config = dict(
    noise_aug=0.01,
    embedding_dim=128,
    norm='layernorm_no_bias',
    kernel_size=7,
    am_softmax_margin=0.1,
    am_softmax_scale=30,
    beta1=0.9,
    epochs=113.0,
    lr_schedule='cosine',
)
Rows from block 4 of a small audio embedding model, named by matrix and row number. Rows with one number belong to one neuron. Each number is 200 + 30 x the weight over its row's rms, rounded and kept within 0 to 999. All counts start at 0.
Before each neuron's rows are labels from the 100 clips, of 14848, where the neuron reaches its highest value: "top examples" is what is common among them. Only what is clearly more common there than usual is listed. The data: simulated modem signals in the audio band. In brackets: how many of the 100, against the usual share in percent.
# fc1: MLP up (model.blocks.4.mlp.fc1.weight, 768x192), inputs 48-95
# fc2: MLP down (model.blocks.4.mlp.fc2.weight, 192x768, transposed), outputs 48-95

top examples: AM speech (44 vs 6.3); GMSK (32 vs 6.2)
fc1.442,170,191,256,241,188,206,214,247,202,209,173,232,182,190,190,218,148,238,218,250,212,201,158,145,247,197,232,213,207,192,222,195,204,172,215,259,201,206,193,172,141,186,161,218,206,158,221,202
fc2.442,228,201,200,220,199,197,204,181,191,203,217,148,177,204,217,178,205,217,225,206,293,152,187,178,214,215,166,218,208,226,225,160,218,183,180,201,228,256,180,239,168,217,170,191,173,196,188,194

top examples: AM speech (47 vs 6.3); GMSK (28 vs 6.2)
fc1.53,154,207,159,240,216,231,168,143,216,246,193,194,172,187,183,203,155,207,217,295,210,201,135,163,186,170,248,226,244,103,193,192,183,265,239,175,253,164,235,169,170,228,214,198,193,182,251,193
fc2.53,277,235,206,194,222,213,214,175,169,212,213,192,195,192,191,199,200,159,179,199,242,208,166,192,183,168,133,227,140,166,146,221,224,184,234,217,225,211,189,221,227,184,154,273,187,181,159,212

top examples: FM speech (47 vs 6.6); GMSK (27 vs 6.2)
fc1.641,133,226,226,164,271,149,186,209,212,201,217,182,179,161,201,202,179,223,193,221,177,248,170,198,179,214,233,195,167,100,239,159,219,191,163,153,217,225,154,249,214,253,201,159,192,222,193,200
fc2.641,248,205,240,208,198,237,150,204,210,209,177,195,141,216,156,178,176,218,212,205,210,174,163,188,168,177,226,203,189,136,177,159,197,206,227,181,222,211,189,239,186,173,163,225,231,189,197,205

top examples: 100 baud (74 vs 17.5); frequency hopping (55 vs 6.3)
fc1.143,215,194,206,261,216,232,207,181,154,187,148,219,159,157,156,198,253,242,206,226,131,239,187,210,235,227,181,187,178,203,193,229,180,187,160,190,204,204,145,247,190,188,191,214,186,180,233,193
fc2.143,138,190,190,210,184,234,194,221,179,221,192,211,210,215,121,189,186,230,229,212,172,162,194,182,193,223,207,217,215,186,225,274,190,224,167,245,197,166,230,251,197,179,236,195,179,186,197,195

top examples: OFDM (100 vs 6.2); 200 baud (62 vs 17.7)
fc1.212,205,234,237,204,218,230,191,274,164,262,195,230,144,187,207,209,203,242,173,193,166,214,193,185,203,174,223,243,214,175,186,205,159,184,212,226,266,163,154,181,185,196,205,216,217,164,215,224
fc2.212,200,214,183,208,226,233,188,260,243,214,177,230,168,216,168,233,218,200,216,170,149,207,148,175,199,202,218,251,159,210,174,182,158,212,179,160,249,192,231,214,195,158,175,187,132,180,240,237

top examples: 400 baud (94 vs 17.6); OFDM (89 vs 6.2)
fc1.449,208,227,218,212,217,207,164,242,165,186,133,269,200,166,201,238,216,228,228,173,205,231,219,229,195,144,268,221,184,158,195,180,202,179,220,194,231,171,192,249,178,240,194,174,204,207,184,246
fc2.449,181,225,208,248,194,163,211,245,223,201,211,191,216,202,201,162,223,208,192,228,189,264,221,193,174,256,242,206,205,210,194,132,213,204,191,160,182,231,194,222,179,184,195,173,210,142,230,250

top examples: 100 baud (100 vs 17.5); 4-ASK (53 vs 6.4)
fc1.533,155,181,179,244,236,228,233,196,178,201,190,188,188,213,218,172,159,215,223,184,172,187,183,218,195,221,210,157,142,197,142,163,171,193,179,214,242,164,210,206,246,261,170,169,187,192,239,219
fc2.533,242,174,236,198,204,241,206,212,223,245,215,206,208,186,158,226,198,239,208,225,163,186,193,237,168,190,165,121,222,190,206,208,196,175,196,224,170,185,279,241,235,230,157,178,150,191,243,171

top examples: FM speech (54 vs 6.6); OFDM (35 vs 6.2)
fc1.195,164,222,269,187,180,153,199,247,154,211,193,217,197,183,230,153,199,181,250,177,224,265,199,217,188,214,245,193,182,200,232,197,154,141,193,199,195,218,187,184,209,213,192,163,177,217,185,207
fc2.195,200,208,210,225,217,188,232,209,240,198,253,185,216,167,227,217,232,228,231,169,224,194,225,246,193,259,291,167,190,251,200,143,211,225,217,132,210,186,150,171,216,252,224,202,246,185,223,185

top examples: OFDM (100 vs 6.2); 200 baud (98 vs 17.7)
fc1.736,233,225,194,193,241,248,186,282,195,220,151,216,196,201,183,232,180,237,179,193,136,215,161,221,182,176,226,189,183,191,192,182,177,191,186,198,193,193,193,192,180,181,181,228,236,179,141,221
fc2.736,170,205,223,204,197,238,182,198,248,169,217,224,228,217,242,242,216,204,203,227,140,160,225,262,218,193,164,287,236,189,204,213,191,197,176,176,201,192,203,220,209,167,182,240,169,225,251,160

top examples: OFDM (100 vs 6.2); 200 baud (100 vs 17.7)
fc1.665,240,245,227,205,185,274,142,236,196,220,183,230,158,120,219,200,205,220,188,209,147,265,181,200,183,149,241,211,168,193,199,165,230,218,208,177,188,185,169,153,157,172,195,177,192,208,183,199
fc2.665,177,192,213,246,228,229,189,153,227,200,252,211,199,229,275,214,198,236,196,207,195,157,246,225,208,228,187,244,207,218,237,229,182,153,198,182,181,210,245,172,192,209,182,211,208,189,226,150

top examples: 400 baud (90 vs 17.6); OFDM (59 vs 6.2)
fc1.44,251,221,262,205,244,191,164,216,192,212,127,260,214,191,176,263,237,277,195,185,205,193,218,209,203,140,236,188,183,175,217,223,220,240,214,198,198,207,154,218,147,263,174,196,192,222,213,235
fc2.44,182,251,237,224,208,209,210,219,223,200,183,176,192,245,184,181,194,195,186,229,162,266,209,213,183,262,209,238,237,236,234,147,168,180,175,178,129,257,196,253,199,171,172,187,203,169,236,244

top examples: 50 baud (67 vs 17.2); OFDM (57 vs 6.2)
fc1.171,197,239,251,207,195,263,198,190,198,207,208,244,204,211,178,192,195,161,156,272,221,242,176,197,231,213,210,199,210,214,202,198,189,239,242,164,209,145,195,193,98,159,224,237,216,255,251,169
fc2.171,262,244,182,207,212,236,173,195,167,214,228,198,196,239,233,182,159,191,168,205,201,191,214,196,209,172,218,252,227,122,168,234,186,185,226,219,179,251,162,159,207,239,202,197,227,136,196,251

top examples: GMSK (88 vs 6.2); 100 baud (86 vs 17.5)
fc1.319,236,204,185,171,190,200,135,239,203,235,223,169,227,199,212,212,219,174,130,168,183,193,144,203,217,232,210,238,165,196,172,201,180,193,235,206,203,146,196,199,213,277,175,206,182,201,160,193
fc2.319,168,151,203,238,185,207,169,198,198,206,165,191,180,205,178,197,201,207,194,163,168,214,180,211,190,190,204,201,249,257,223,291,223,185,174,175,198,199,238,204,165,236,205,203,195,184,204,203

top examples: chirp spread spectrum (95 vs 6.2); 200 baud (95 vs 17.7)
fc1.742,208,231,181,162,227,184,170,197,83,207,182,204,192,225,164,253,140,266,193,247,149,202,236,191,189,124,208,217,204,189,191,173,219,210,205,201,167,208,203,172,144,252,212,203,191,168,172,215
fc2.742,208,184,233,197,188,234,230,180,204,216,183,232,226,191,241,189,221,179,176,223,212,224,204,225,241,211,175,157,206,197,209,231,191,127,190,206,191,188,275,180,239,169,236,176,190,208,215,178

top examples: FM speech (46 vs 6.6); AM speech (41 vs 6.3)
fc1.410,209,170,240,190,251,202,209,187,235,234,179,162,220,196,188,211,206,227,165,242,211,250,178,161,213,164,234,221,177,123,210,214,166,220,203,221,252,157,207,198,191,205,216,189,155,178,215,231
fc2.410,249,246,205,200,193,237,201,170,122,203,189,200,203,251,185,190,190,184,196,213,280,149,170,190,154,149,196,230,217,193,193,195,181,207,242,223,212,216,177,264,204,202,167,242,254,216,123,183

top examples: 100 baud (99 vs 17.5); 4-ASK (76 vs 6.4)
fc1.133,188,212,196,211,174,246,223,223,211,229,178,260,153,120,189,176,239,202,173,190,198,208,184,191,242,222,189,185,194,233,183,188,158,201,159,209,227,171,234,163,208,144,175,210,263,207,202,248
fc2.133,237,204,217,190,223,248,238,187,203,261,176,249,221,184,133,201,223,224,230,188,244,224,188,207,229,161,173,155,194,199,201,254,185,193,186,195,179,162,273,190,201,183,237,247,231,231,180,229

top examples: OFDM (94 vs 6.2); 200 baud (93 vs 17.7)
fc1.418,172,219,227,189,213,209,206,269,189,173,210,181,184,164,165,259,147,236,176,211,197,262,200,207,251,170,226,248,177,210,199,170,206,132,212,232,222,155,121,222,168,212,220,222,218,208,191,172
fc2.418,219,178,210,216,228,232,224,180,258,174,246,173,182,180,289,223,232,196,185,159,164,190,263,215,205,240,191,190,252,191,185,206,265,182,217,145,178,222,246,171,220,187,180,186,210,205,246,182

top examples: OFDM (98 vs 6.2); 400 baud (98 vs 17.6)
fc1.454,227,198,209,187,219,211,142,249,177,235,177,234,155,170,178,252,191,224,238,213,193,208,171,197,236,195,222,170,189,177,167,228,158,163,173,195,193,230,185,182,169,274,204,267,251,223,241,242
fc2.454,204,206,225,194,178,236,227,179,235,192,192,183,174,193,185,212,191,232,175,182,167,245,158,240,161,232,193,255,189,220,208,182,233,181,197,175,176,236,204,279,225,135,165,250,200,180,238,237

top examples: 200 baud (100 vs 17.7); OFDM (96 vs 6.2)
fc1.590,211,247,206,209,230,237,180,216,159,212,167,224,207,178,176,201,173,241,157,234,163,218,185,159,233,216,203,215,169,177,171,189,173,226,230,223,226,178,212,179,129,212,220,272,218,199,183,199
fc2.590,199,192,202,185,163,204,265,201,203,223,206,181,219,147,163,217,250,202,251,221,202,197,179,214,197,252,161,144,169,216,199,229,218,242,139,169,221,135,227,205,201,168,201,225,183,237,196,175

top examples: 100 baud (99 vs 17.5); 4-ASK (46 vs 6.4)
fc1.329,166,209,210,197,221,223,186,194,203,176,185,184,203,209,199,171,185,217,186,217,130,207,187,223,174,240,192,139,137,187,219,204,202,208,186,203,222,126,239,193,231,228,192,198,156,233,207,230
fc2.329,272,245,244,184,211,210,218,221,209,244,187,227,171,220,112,220,175,244,210,204,206,235,205,222,210,188,197,154,241,180,190,270,177,156,219,224,180,185,283,241,276,201,189,200,182,212,195,217

top examples: AM speech (37 vs 6.3); GMSK (27 vs 6.2)
fc1.626,229,226,228,212,208,226,231,176,215,177,191,180,210,219,190,161,154,151,197,323,204,213,149,189,188,201,219,207,227,133,210,199,132,214,226,156,219,129,241,187,217,154,189,192,195,189,231,144
fc2.626,266,225,191,179,203,247,202,201,153,224,251,206,225,257,169,200,156,189,201,227,230,199,202,191,179,158,208,234,218,146,139,247,191,221,242,247,234,204,181,205,210,223,178,232,240,174,146,239

top examples: burst (98 vs 30.2)
fc1.340,204,172,221,218,253,157,202,238,223,173,179,256,176,211,132,236,166,215,238,254,214,245,185,118,222,201,224,190,200,147,200,243,174,155,210,257,199,177,201,188,137,196,187,187,226,175,217,251
fc2.340,250,187,215,223,193,171,261,184,177,216,175,181,160,207,208,186,212,243,199,172,313,179,170,172,226,208,180,206,194,205,225,152,250,191,213,184,205,241,193,226,195,245,173,199,198,188,175,192

top examples: AM speech (43 vs 6.3); FM speech (37 vs 6.6)
fc1.9,232,207,168,206,255,229,149,187,184,236,187,175,156,150,164,220,124,203,186,255,179,256,201,182,204,152,229,224,220,139,203,213,192,140,172,191,239,180,188,187,169,211,237,186,144,164,217,229
fc2.9,299,193,198,220,212,184,215,143,157,198,173,216,164,159,206,205,189,165,194,166,213,182,214,178,180,192,152,240,183,180,169,217,231,198,258,209,188,206,171,222,190,231,174,199,221,156,166,189

top examples: AM speech (48 vs 6.3); FM speech (27 vs 6.6)
fc1.713,164,166,247,181,145,180,155,208,231,216,210,212,231,204,179,257,218,178,189,270,234,224,162,130,186,198,245,242,202,193,223,147,164,161,220,192,187,206,217,134,120,209,203,185,219,206,216,184
fc2.713,259,203,203,185,216,217,208,168,134,224,233,193,157,199,210,215,170,190,146,188,296,163,167,198,192,153,164,230,206,196,184,187,201,198,227,185,205,240,170,220,211,187,158,242,212,206,149,191

top examples: AM speech (39 vs 6.3)
fc1.241,179,188,226,283,172,264,203,204,171,253,202,214,211,183,215,151,137,201,220,216,187,189,186,227,190,167,221,203,193,194,198,159,191,203,205,218,261,172,196,144,212,174,278,224,261,241,242,189
fc2.241,218,203,208,204,205,240,222,239,83,199,206,214,209,151,202,170,223,181,206,174,290,227,200,227,225,110,256,201,164,178,128,213,246,207,234,195,220,179,216,171,210,188,190,195,247,175,107,220

top examples: GMSK (87 vs 6.2); 100 baud (85 vs 17.5)
fc1.98,205,178,247,176,187,222,191,303,186,230,200,214,159,185,185,170,168,201,186,179,187,196,163,126,221,228,265,196,174,248,171,232,226,213,166,232,174,188,172,193,157,191,193,298,233,194,234,171
fc2.98,237,252,180,207,219,238,198,228,213,249,238,159,222,206,186,208,162,169,206,221,196,183,149,220,177,164,177,225,160,199,161,245,222,218,228,203,239,203,184,198,168,214,220,229,146,185,230,196

top examples: 400 baud (79 vs 17.6); OFDM (69 vs 6.2)
fc1.139,237,213,212,179,231,194,170,208,176,206,146,260,202,171,176,261,235,263,207,204,192,185,207,201,207,156,240,196,153,176,209,183,221,175,213,170,191,197,205,232,165,247,182,197,210,195,189,262
fc2.139,180,252,245,224,216,224,195,223,243,186,203,185,199,238,184,203,198,193,184,233,158,259,192,207,190,250,181,252,202,192,216,151,160,190,170,185,154,252,192,247,202,153,172,196,175,162,246,249

top examples: GMSK (97 vs 6.2); 100 baud (97 vs 17.5)
fc1.422,245,231,193,260,212,192,201,218,145,247,205,173,226,186,198,199,231,206,195,150,188,209,187,178,213,249,238,218,212,190,97,199,199,212,207,182,222,213,181,253,193,255,199,179,170,162,225,245
fc2.422,162,255,251,178,168,242,197,240,201,235,152,214,235,212,129,213,196,208,238,223,174,231,171,203,195,229,172,158,239,196,205,272,123,200,181,211,221,144,240,230,227,178,235,218,165,200,225,193

top examples: GMSK (91 vs 6.2); 100 baud (87 vs 17.5)
fc1.83,208,205,193,236,188,213,229,216,215,284,209,190,205,134,217,245,162,237,190,159,222,175,117,182,206,238,281,125,190,158,161,211,193,222,211,188,279,199,218,207,198,188,174,221,172,174,201,184
fc2.83,206,201,194,210,183,195,195,249,199,204,198,171,213,163,158,194,219,229,261,220,191,225,179,204,168,206,198,198,187,184,170,297,228,266,205,206,224,152,213,189,192,192,225,221,194,175,209,223

top examples: OFDM (100 vs 6.2); 200 baud (99 vs 17.7)
fc1.228,202,233,206,202,225,241,222,304,220,178,165,191,197,227,204,231,189,208,172,205,192,226,185,179,209,172,238,225,196,190,186,166,219,177,175,184,187,154,231,211,156,251,207,208,255,194,204,215
fc2.228,210,215,210,204,220,190,157,159,251,185,217,193,175,216,268,252,185,204,177,235,137,205,207,216,218,216,202,255,211,230,216,209,236,150,223,210,216,227,213,216,174,173,181,220,199,171,251,210

top examples: 100 baud (100 vs 17.5); frequency hopping (79 vs 6.3)
fc1.223,230,222,186,170,250,233,200,196,162,223,147,170,200,219,173,213,141,185,196,238,142,230,174,196,216,225,193,145,177,167,198,173,199,156,163,194,200,216,121,224,208,280,201,218,240,198,199,242
fc2.223,234,197,192,192,188,193,231,236,238,182,217,207,132,159,139,210,219,167,224,207,128,180,210,196,257,200,195,233,190,275,214,235,210,244,192,214,226,208,185,241,192,160,205,210,177,183,232,161

top examples: AM speech (46 vs 6.3)
fc1.601,193,185,194,223,213,232,184,192,191,177,227,173,194,224,199,160,183,176,170,201,195,265,196,237,208,179,212,211,165,201,164,185,161,180,163,210,254,216,130,167,179,177,256,173,186,271,201,205
fc2.601,185,201,209,207,245,230,222,225,203,202,241,181,237,188,238,180,199,258,232,191,240,172,210,237,201,223,250,187,233,234,157,217,228,198,220,177,217,174,212,160,217,291,206,196,183,204,203,181

top examples: 50 baud (89 vs 17.2)
fc1.263,218,180,202,175,206,217,178,256,201,249,213,266,168,225,199,169,209,202,184,192,199,242,195,236,212,220,201,192,225,222,127,243,199,194,197,203,245,157,173,222,194,252,182,221,163,209,176,205
fc2.263,250,185,205,190,234,222,189,228,185,181,172,208,141,253,187,210,141,240,237,223,205,196,198,241,181,176,217,201,226,199,186,237,209,197,207,227,173,208,190,248,216,188,157,208,164,171,215,204

top examples: burst (99 vs 30.2); AM speech (25 vs 6.3)
fc1.289,173,184,219,246,218,179,201,255,215,185,185,246,180,155,196,242,153,232,209,196,227,215,156,148,233,170,214,226,198,173,227,192,197,190,207,247,187,208,213,207,191,184,172,206,243,170,232,222
fc2.289,188,150,181,230,160,139,210,174,152,217,195,195,162,167,205,187,236,214,218,224,307,174,194,180,162,208,174,189,171,220,223,171,228,216,215,178,210,223,217,244,153,251,126,189,201,183,134,195

top examples: 50 baud (99 vs 17.2); OFDM (98 vs 6.2)
fc1.519,225,243,247,239,197,236,169,198,212,206,205,246,262,188,197,202,218,202,127,247,218,238,241,171,204,213,194,196,174,196,212,207,199,184,195,270,178,183,205,172,104,189,253,254,186,210,265,191
fc2.519,240,198,182,217,225,207,172,166,175,164,177,193,183,206,221,181,177,170,138,193,213,195,202,200,153,182,194,262,231,177,196,203,165,149,219,249,181,269,153,235,177,204,202,181,226,97,196,245

top examples: 200 baud (100 vs 17.7); BPSK (36 vs 6.3)
fc1.515,255,187,190,198,209,227,198,283,161,211,177,194,231,176,194,233,192,239,198,204,155,180,148,206,190,174,240,168,160,205,130,191,194,209,107,176,157,138,216,169,220,194,235,222,188,179,194,226
fc2.515,199,184,209,212,207,171,163,183,214,175,223,181,168,212,269,243,144,197,169,221,195,216,240,204,208,237,215,234,183,212,215,193,201,153,180,184,198,254,221,239,180,192,162,221,154,148,229,223

top examples: GMSK (95 vs 6.2); 100 baud (91 vs 17.5)
fc1.711,189,256,182,169,183,193,202,217,209,194,188,150,174,230,204,238,174,147,214,239,171,170,146,196,165,222,222,206,186,191,164,185,211,201,171,248,170,176,190,246,238,196,205,224,195,192,159,235
fc2.711,167,158,223,193,215,173,150,212,196,156,198,218,198,229,201,214,193,196,201,212,223,244,221,155,198,213,242,156,242,207,209,239,215,182,228,183,186,213,271,163,207,225,227,194,172,183,203,228

top examples: frequency hopping (100 vs 6.3); 200 baud (100 vs 17.7)
fc1.391,241,198,215,208,179,200,208,225,164,193,177,200,206,201,179,267,203,216,163,221,161,208,221,161,268,165,235,256,194,200,179,164,195,226,206,215,202,168,187,155,99,192,222,237,253,176,159,181
fc2.391,182,193,198,254,218,183,190,216,260,247,203,177,219,194,289,234,265,187,193,199,169,218,221,171,181,198,167,179,197,198,191,180,246,203,212,206,215,215,243,172,162,211,197,173,189,191,245,221

top examples: 50 baud (41 vs 17.2); frequency hopping (31 vs 6.3)
fc1.529,206,228,231,224,231,170,158,211,211,208,201,185,201,193,214,187,228,222,193,195,180,230,226,211,191,196,201,143,178,244,147,253,253,202,196,212,194,201,190,232,171,200,185,190,165,164,175,214
fc2.529,225,196,205,172,192,252,196,242,167,156,173,197,221,284,215,199,117,204,179,212,188,232,234,234,182,158,244,237,237,202,156,215,142,194,199,221,163,230,164,229,250,201,216,180,199,202,182,219

top examples: 100 baud (74 vs 17.5); GMSK (45 vs 6.2)
fc1.114,219,189,172,174,236,217,180,193,185,201,192,192,234,235,167,197,170,216,136,204,169,219,211,211,201,215,221,141,139,172,167,205,168,185,203,205,229,224,213,235,219,245,232,216,165,243,172,224
fc2.114,171,210,200,165,188,177,174,199,221,251,198,169,193,140,163,237,189,221,251,232,144,177,157,218,146,243,196,180,176,176,207,212,170,237,214,224,210,173,208,216,146,192,226,175,142,172,231,168

top examples: 400 baud (99 vs 17.6); OFDM (98 vs 6.2)
fc1.113,210,263,233,219,240,258,230,209,180,215,163,245,188,167,191,169,220,231,189,186,204,212,201,169,240,205,221,220,175,143,167,203,220,224,161,161,215,150,182,204,175,217,215,208,219,207,207,236
fc2.113,189,188,217,196,200,212,188,181,185,219,212,168,201,198,189,268,168,170,193,209,174,208,161,150,141,218,191,210,198,211,219,224,179,191,231,240,228,185,213,226,209,153,148,253,158,212,213,183

top examples: AM speech (46 vs 6.3); GMSK (35 vs 6.2)
fc1.6,207,250,247,174,220,242,195,220,178,206,215,252,181,208,191,223,150,198,148,239,183,225,167,144,247,215,257,182,258,156,176,190,136,183,183,225,210,143,196,144,134,228,216,200,202,185,191,183
fc2.6,244,273,234,190,195,210,173,190,196,246,184,177,166,216,190,200,155,196,157,189,210,162,140,202,212,137,200,226,177,202,197,168,225,165,207,200,222,270,178,240,209,157,183,184,164,178,205,202

top examples: frequency hopping (100 vs 6.3); 100 baud (100 vs 17.5)
fc1.287,233,203,188,178,237,204,209,208,169,179,190,175,234,238,157,181,144,205,207,189,139,224,208,207,168,191,210,175,233,188,158,264,189,205,251,201,205,181,177,231,226,249,195,211,178,219,192,200
fc2.287,240,227,173,178,191,154,228,139,204,193,216,139,166,209,186,268,150,212,163,222,170,204,175,159,170,233,189,175,216,160,160,209,182,136,187,263,183,189,217,268,239,158,173,205,101,204,240,219

top examples: GMSK (93 vs 6.2); 100 baud (88 vs 17.5)
fc1.525,239,189,181,219,184,216,211,203,223,213,217,174,223,207,187,216,185,186,173,155,220,172,141,145,189,232,289,209,219,167,164,224,188,189,222,183,293,179,211,196,193,191,179,207,188,194,214,182
fc2.525,214,206,210,181,194,194,185,258,201,195,201,171,212,178,161,210,209,207,254,197,197,221,181,197,184,213,181,194,177,188,176,313,226,248,188,225,238,152,215,183,185,194,224,248,174,182,214,211

top examples: 400 baud (100 vs 17.6); OFDM (99 vs 6.2)
fc1.655,193,218,220,184,233,235,172,248,172,276,166,235,178,217,183,257,157,223,178,195,176,227,194,183,234,201,219,208,225,179,164,215,149,173,146,183,246,185,169,229,193,261,236,226,203,187,211,227
fc2.655,164,194,233,193,185,253,153,285,208,202,160,183,163,197,138,218,199,258,230,220,171,215,179,159,227,255,194,226,190,210,175,177,212,193,177,140,191,194,190,208,224,195,189,226,148,189,219,215

top examples: AM speech (50 vs 6.3); GMSK (26 vs 6.2)
fc1.661,237,197,177,181,218,253,152,206,222,231,211,206,191,129,184,185,263,211,219,198,188,212,183,189,197,171,221,206,206,169,214,194,193,154,197,197,241,215,180,196,204,244,205,217,200,170,222,213
fc2.661,297,180,202,243,234,209,208,208,178,166,214,227,173,190,184,194,209,230,200,196,228,188,194,202,193,124,242,223,183,236,188,225,274,232,294,230,230,203,183,217,175,213,150,213,241,189,165,203

top examples: 200 baud (74 vs 17.7); OFDM (48 vs 6.2)
fc1.446,254,182,173,180,242,190,155,183,148,190,153,198,208,192,166,208,198,226,183,260,139,231,231,189,208,187,213,209,168,179,223,159,183,193,193,205,155,208,195,160,158,164,221,254,198,212,169,184
fc2.446,193,217,253,207,153,249,259,219,227,213,185,197,186,165,176,158,249,181,210,226,160,211,166,226,221,260,186,181,169,230,180,236,181,189,139,190,214,173,268,245,220,183,220,217,204,166,231,194

top examples: 200 baud (99 vs 17.7); OFDM (45 vs 6.2)
fc1.547,201,204,224,204,197,192,221,239,201,211,206,206,165,225,202,237,222,242,164,218,174,211,153,186,222,197,187,172,186,196,219,210,213,254,154,216,199,163,177,208,229,158,229,281,206,156,153,263
fc2.547,167,281,193,193,265,233,204,175,154,203,210,180,144,241,218,205,162,185,193,174,225,204,198,225,196,211,184,195,220,221,206,225,189,148,243,168,174,227,249,199,204,177,180,173,151,175,185,184

top examples: 50 baud (63 vs 17.2)
fc1.148,215,163,244,179,222,195,192,213,210,229,197,178,181,183,191,190,126,194,187,198,196,256,237,222,170,170,212,189,202,181,156,194,191,205,196,225,220,183,171,252,175,163,200,172,153,174,177,220
fc2.148,221,197,210,217,210,232,192,200,224,193,189,235,156,240,218,166,169,213,177,228,167,164,214,258,246,167,222,225,195,282,134,212,159,167,152,188,202,235,180,259,200,216,178,220,181,196,202,166

top examples: FM speech (45 vs 6.6); AM speech (29 vs 6.3)
fc1.498,206,167,236,255,264,143,200,231,217,201,169,214,243,215,142,225,178,231,207,207,210,249,174,121,225,205,232,203,196,150,216,252,167,167,202,214,198,179,230,220,146,237,189,178,215,185,234,220
fc2.498,208,225,183,229,186,160,211,159,162,241,193,176,178,218,210,196,173,201,220,242,287,190,187,145,171,171,201,197,187,175,199,138,173,218,262,231,192,222,156,222,192,249,209,161,233,186,157,189

top examples: 400 baud (87 vs 17.6); OFDM (79 vs 6.2)
fc1.678,169,221,222,186,227,223,178,180,180,244,137,202,205,183,161,257,261,194,200,190,202,194,177,195,185,176,250,206,131,170,170,161,218,223,243,212,204,267,220,190,179,225,182,188,168,201,186,269
fc2.678,208,252,214,262,249,197,235,231,214,222,221,209,196,227,195,164,203,190,181,200,176,240,193,222,227,209,205,254,199,195,183,158,186,196,228,170,158,248,176,248,225,185,182,187,199,187,218,238

top examples: FM speech (28 vs 6.6); chirp spread spectrum (26 vs 6.2)
fc1.64,171,276,209,158,208,164,204,214,185,179,196,206,199,139,211,217,232,203,243,211,197,261,168,178,202,234,217,164,180,140,203,205,131,195,176,141,245,207,179,184,222,206,204,154,193,230,189,233
fc2.64,181,203,239,179,249,235,217,177,229,194,230,229,211,212,189,206,204,216,254,174,227,189,201,222,233,254,262,148,185,242,181,212,164,202,185,167,208,139,204,158,243,218,255,234,245,184,213,157

top examples: GMSK (93 vs 6.2); 100 baud (90 vs 17.5)
fc1.52,238,232,169,174,200,202,209,221,187,204,181,191,201,216,170,211,204,168,230,206,173,224,161,165,212,218,221,243,185,179,204,199,232,179,180,225,235,189,165,241,211,186,222,220,232,185,158,257
fc2.52,160,189,262,193,203,182,171,216,265,187,176,213,172,203,159,212,190,200,216,203,142,237,191,196,208,270,161,139,215,218,218,230,207,177,186,193,164,195,251,196,209,194,169,180,152,171,256,170

top examples: 50 baud (62 vs 17.2); OFDM (50 vs 6.2)
fc1.131,192,198,268,237,184,215,188,191,196,209,220,263,192,171,177,188,217,173,149,275,226,260,165,214,199,222,200,242,191,228,200,183,203,180,225,242,172,181,227,179,43,201,249,238,205,247,200,183
fc2.131,257,222,156,216,217,222,176,182,174,198,230,185,212,236,246,182,171,173,164,215,204,176,218,217,181,177,203,276,207,156,179,206,186,194,227,217,206,256,134,168,173,226,203,194,233,151,196,223

top examples: 50 baud (98 vs 17.2); OFDM (97 vs 6.2)
fc1.699,180,256,260,246,222,235,170,183,195,230,214,204,227,175,197,202,207,197,109,257,222,234,230,183,187,198,191,236,176,198,212,188,222,183,202,241,206,150,205,164,131,206,237,257,169,186,233,166
fc2.699,242,177,185,221,245,215,170,165,171,161,191,203,185,210,223,176,180,190,151,182,213,186,208,199,151,167,208,262,247,176,199,220,159,156,241,234,182,257,155,208,181,213,207,188,254,117,182,225

top examples: 100 baud (100 vs 17.5); OFDM (76 vs 6.2)
fc1.218,236,191,210,155,232,259,164,187,144,213,129,162,163,183,110,184,161,180,210,233,165,238,199,188,223,257,168,154,204,191,202,152,195,192,170,181,239,178,181,171,188,200,202,168,250,211,217,193
fc2.218,171,169,211,207,161,241,231,245,237,188,200,203,178,191,119,212,234,209,237,196,146,191,176,225,194,223,200,213,171,204,212,257,237,245,181,174,193,178,192,268,204,158,204,219,183,201,241,166

top examples: GMSK (93 vs 6.2); 100 baud (89 vs 17.5)
fc1.61,253,201,165,200,186,194,215,257,212,245,194,191,210,171,201,261,209,229,183,167,209,169,150,138,217,252,283,169,202,188,118,212,211,191,194,167,229,202,215,240,189,271,174,192,187,191,230,216
fc2.61,191,226,200,197,184,199,203,243,214,219,187,147,204,196,152,195,216,243,251,226,175,209,173,216,162,237,168,196,212,218,179,272,192,242,184,196,219,158,212,198,184,171,216,242,149,210,232,204